A small masked image model, trained from scratch: encoder arch vit, 15500 steps.
Rows from block 4 of the encoder of a small masked image model, named by matrix and row number. Rows with one number belong to one neuron. Each number is 500 + 50 x the weight over its row's rms, rounded and kept within 0 to 999. All counts start at 0. Numbers have three digits each.
After each neuron's rows are labels from the 100 images, of 14848, where the neuron reaches its highest value: "patch colour" is the nearest of a few named colours to the mean colour under the peak. Only what is clearly more common there than usual is listed. The data: reaction-diffusion patterns (Gray-Scott).
# fc1: MLP up (encoder.blocks.4.mlp.fc1.weight, 384x128), inputs 0-63
# fc2: MLP down (encoder.blocks.4.mlp.fc2.weight, 128x384, transposed), outputs 0-63

fc1.107:511510486397408501486515430569520440577565479489432578434458493495471487626449497401462514492556432467504554587500500539500531492493488488429500479552582507528509543517601524462466500535510507
fc2.107:533479437510580459507457599451513480436494545537402487556497554536469570500545472545526478423496542541482552616538470458448465483507513471545585480420446562494546479498507500517512491535359479
patch colour: grey

fc1.252:446427457524502638514582501508429562484481522503493540393551468578415526536461510483579550518502481517577508499483509547416526486567434509532564492455517562454391482386479538529511547436468591
fc2.252:516528507510506476496493502499506488509503490510802510505501503517517491554503503499528489515513492530498513202483493495474482508499495503498508508527504487513519493391495495495493502503485498
patch colour: grey

fc1.142:514487525430492528523499441458579555548541512455420419438478447444435465700459461471477511460521564454491478486540470513544492439486435581389527558480567451490456522563522510515494460492478508
fc2.142:499505574498502452422477535495469503433476438506364575527494506421496520533605567529446527511515465495474540604426547422414524619474485499574578523513485532528528414456507507474513434543512463
patch colour: white

fc1.293:532470480553543447502542421453468430457503491528540449518572435418532494366500545504479471490463501606496623520481527535514489514496533483499485432511505561567448571461473514506455529631543457
fc2.293:498468475458471559448525503576531500539491566494595533545470511562443511423458410566411528471543557448532352439495445537501502463520488516516623506490584573482527545522479473493586525431425480
patch colour: black

fc1.168:459510369458523455500505535559574573521489449507534553633541491566549508401462493519483470571471442357525545528510498522453497479472557544488500444528474549567619537487474466432574416554635414
fc2.168:566521458473530536534503476451487494650541578494566491461461481527452490473443416497615515479483481577525530426546521555505526484495523471502479457465455497368445493573489526464464537446379540
patch colour: black

fc1.380:522514466472369475483479581512508527563531492515577492512536540476517484433445355525498521489464455658541570492545499482646482520478480518426446517502411553495507501496471496462449469533469508
fc2.380:516488439490513552483617496481464475413432483510565529546496455503488510437536570510535516430526559388514509527556464527481406383512385476447429479504566455451544444521531485499519481484481488
patch colour: black

fc1.147:471506486433505520594530470454546552489465544515496462470544389519537551451502539511437504503452434473376575484578495482531510549527551499466531337488538486515551552511467511386439465537505532
fc2.147:520506421558455522592526533524408464452426459402477609509488544544532506487456529565495567515542489477457576559468501586526495513478531568503561489448357525513460484506477469552519499548396501
patch colour: white

fc1.244:565512483448495433478493508517490480424504538555474442483588510430468428477619539491505472471540478534477523578483495540512489435509538483502475556628492533395523483529506547392542544518545455
fc2.244:463550478637532539506516507504442515556508461517494473503424473548544502544459501531510501459448529512447525486494458478450530460471513508498513407414523496540460476478508499530470460439439541
patch colour: grey

fc1.210:583558437485478463491453542502531606479487400491599574434479517490525574553465463420473489540476475514494583431533443469584516609518520513442486554564443441472439503482571494494465503577487512
fc2.210:411462440474525493488551511398498478558457599565572514563413526511442487444488517510526495419478468470548509507588561521546456458544444487507410476409524474441483411543508519536520521492422518
patch colour: white

fc1.324:495538555494455490501509519500542542572488522497450572510460552500511510470443459482592505487379411479545448553476434500520498508487441503516495475586473548587561345506505485461538445541572491
fc2.324:538513420484508578429541563484464411581503490524598453522541461481497508714470564547444548453567568471534546514494544504523527509474540497496493504465513528452506500548446514441490528439368508
patch colour: black

fc1.186:553454493601474485500526631602558508479527511500440487496521491537524450382521484480491499504495549532459532562431479480398478598502583448490480426545458542609499534473419474475482441455566477
fc2.186:516438433484524529536485498486476473477479538555572567505490558547489497476528494469511493433503428461528518529704553551543452434519399453478421472461527439465461526517506474509428577526423506
patch colour: black

fc1.373:504472381530632472517473416392476417517515497568575480535500493499493566466553608517487454488429491523458483505551479456473502523501525434616494524513412492500480609489543499519465492581502504
fc2.373:485528714518407484498501576602517558455521527435436521491491498515475472516513494495523501525450503481486514561448589511488553460481610505476409466540510526458534522483481540485484475413587477
patch colour: black

fc1.248:615551404511497496479568577515524483502501528481570499408557509461488540535442447510516494479453505478452505434440431436485527494564515459548491513477588502494553523514487496377531506527514445
fc2.248:497471544551538507520457582455425465563424569521523543461442456455499540562427513644523548504570482493466590485496524432464552533528453494431487413530436490582416468479411508493547487499496508
patch colour: white

fc1.376:445499466485442459487478530473436476430489522503537496529475564594543535525523389380504507462487493508488617465604429506579502469465551557429531528523513454495436510502539522488533527489466458
fc2.376:487483498485526578445582401508509484404500450509541622459564368468432512339553600567466519473477446526476444563528517468481514474520543497400386515489567467524519504508511522505572480503583490
patch colour: black

fc1.106:541566529566546445496442435449466555549516486489566568540538527407596553459449540520580467425439521537543625428562525478582471542489597522533477487544477487440467469468481474476512532578524470
fc2.106:473494452461436577468586493533468528461463569513664470493495528508494506412477479498455489483584541530546472431595458572512525458513449490524610506509533586525556468597470521487485529454396528
patch colour: black

fc1.323:492502493461449339463502523551499608511413466523561440502533496549483419468472584424481433461528552500490532552494575569443530600506429522509550502435375484460410492572450467511555482523497477
fc2.323:479509398537463482475428470487466494477581449524323499472548537448441462431443530500505508421435559434570527675528494508538504469489508445509497517549566510486602475525567494549526459432499507
patch colour: grey

fc1.89:472478481493610491474571429394475515470512513539513473608449501411523479464484447558461521472442441503509524485561438528474478537461483488527536478464523551539509483533417511467423473590486503
fc2.89:514479607501441553507476402507476447623482469449519487435580520525441524474480549467503536482457519431498470596380509454525588455537612546509400532557510494429498498478514518495580445469560463
patch colour: black

fc1.206:454527559460609480499507482467505429595543411570484527546573538531505517511450453495447489551514436346538407423587532545437488495486490513533506505508475510564583525545452502493424421562532507
fc2.206:542491679522462508544525476521507549545537488471497474446503519494514486542512538434457503446486499471483540521410554465578579466510595480521374508496412551473487474516519504520460479447366502
patch colour: black

fc1.58:467497509453362395524407410492459492553526489508529320494504512475480504515512480462583510580507546510498514475468487572475473606519518511436525449588407543446445536518556457467574515602519522
fc2.58:407471506386434468489355495492463528560457573516348566469514523495425511488499502491518531493487592490524505664433519538460520481495560480534526526483527517438477501551500432503494485489561538
patch colour: grey

fc1.183:504561582491503493533456457493469553481519507408358437433492494632474537492574447439626475498496514453484586480525482565501397492535469496533466508551509457524477518513502453489535514459530517
fc2.183:521490516494529464499502536444516415468452534490385514540497457462506476534474526458552521524543536472524490635418506495609454491487550475525470478515533513477524421567445529554475440544414538
patch colour: white

fc1.272:517530510454467370526552427463476602498569486427473428444418524511458520507456545535498531576476554517440588476492491437550513500489485579559538416481525518571635597537518410435488534495421527
fc2.272:413531502579517540516503532402469467527539442543418527519471569463500531416496420623412530552473478460482454582556487558496548490465536532480489456495506616513433600459566507598491519460518507
patch colour: grey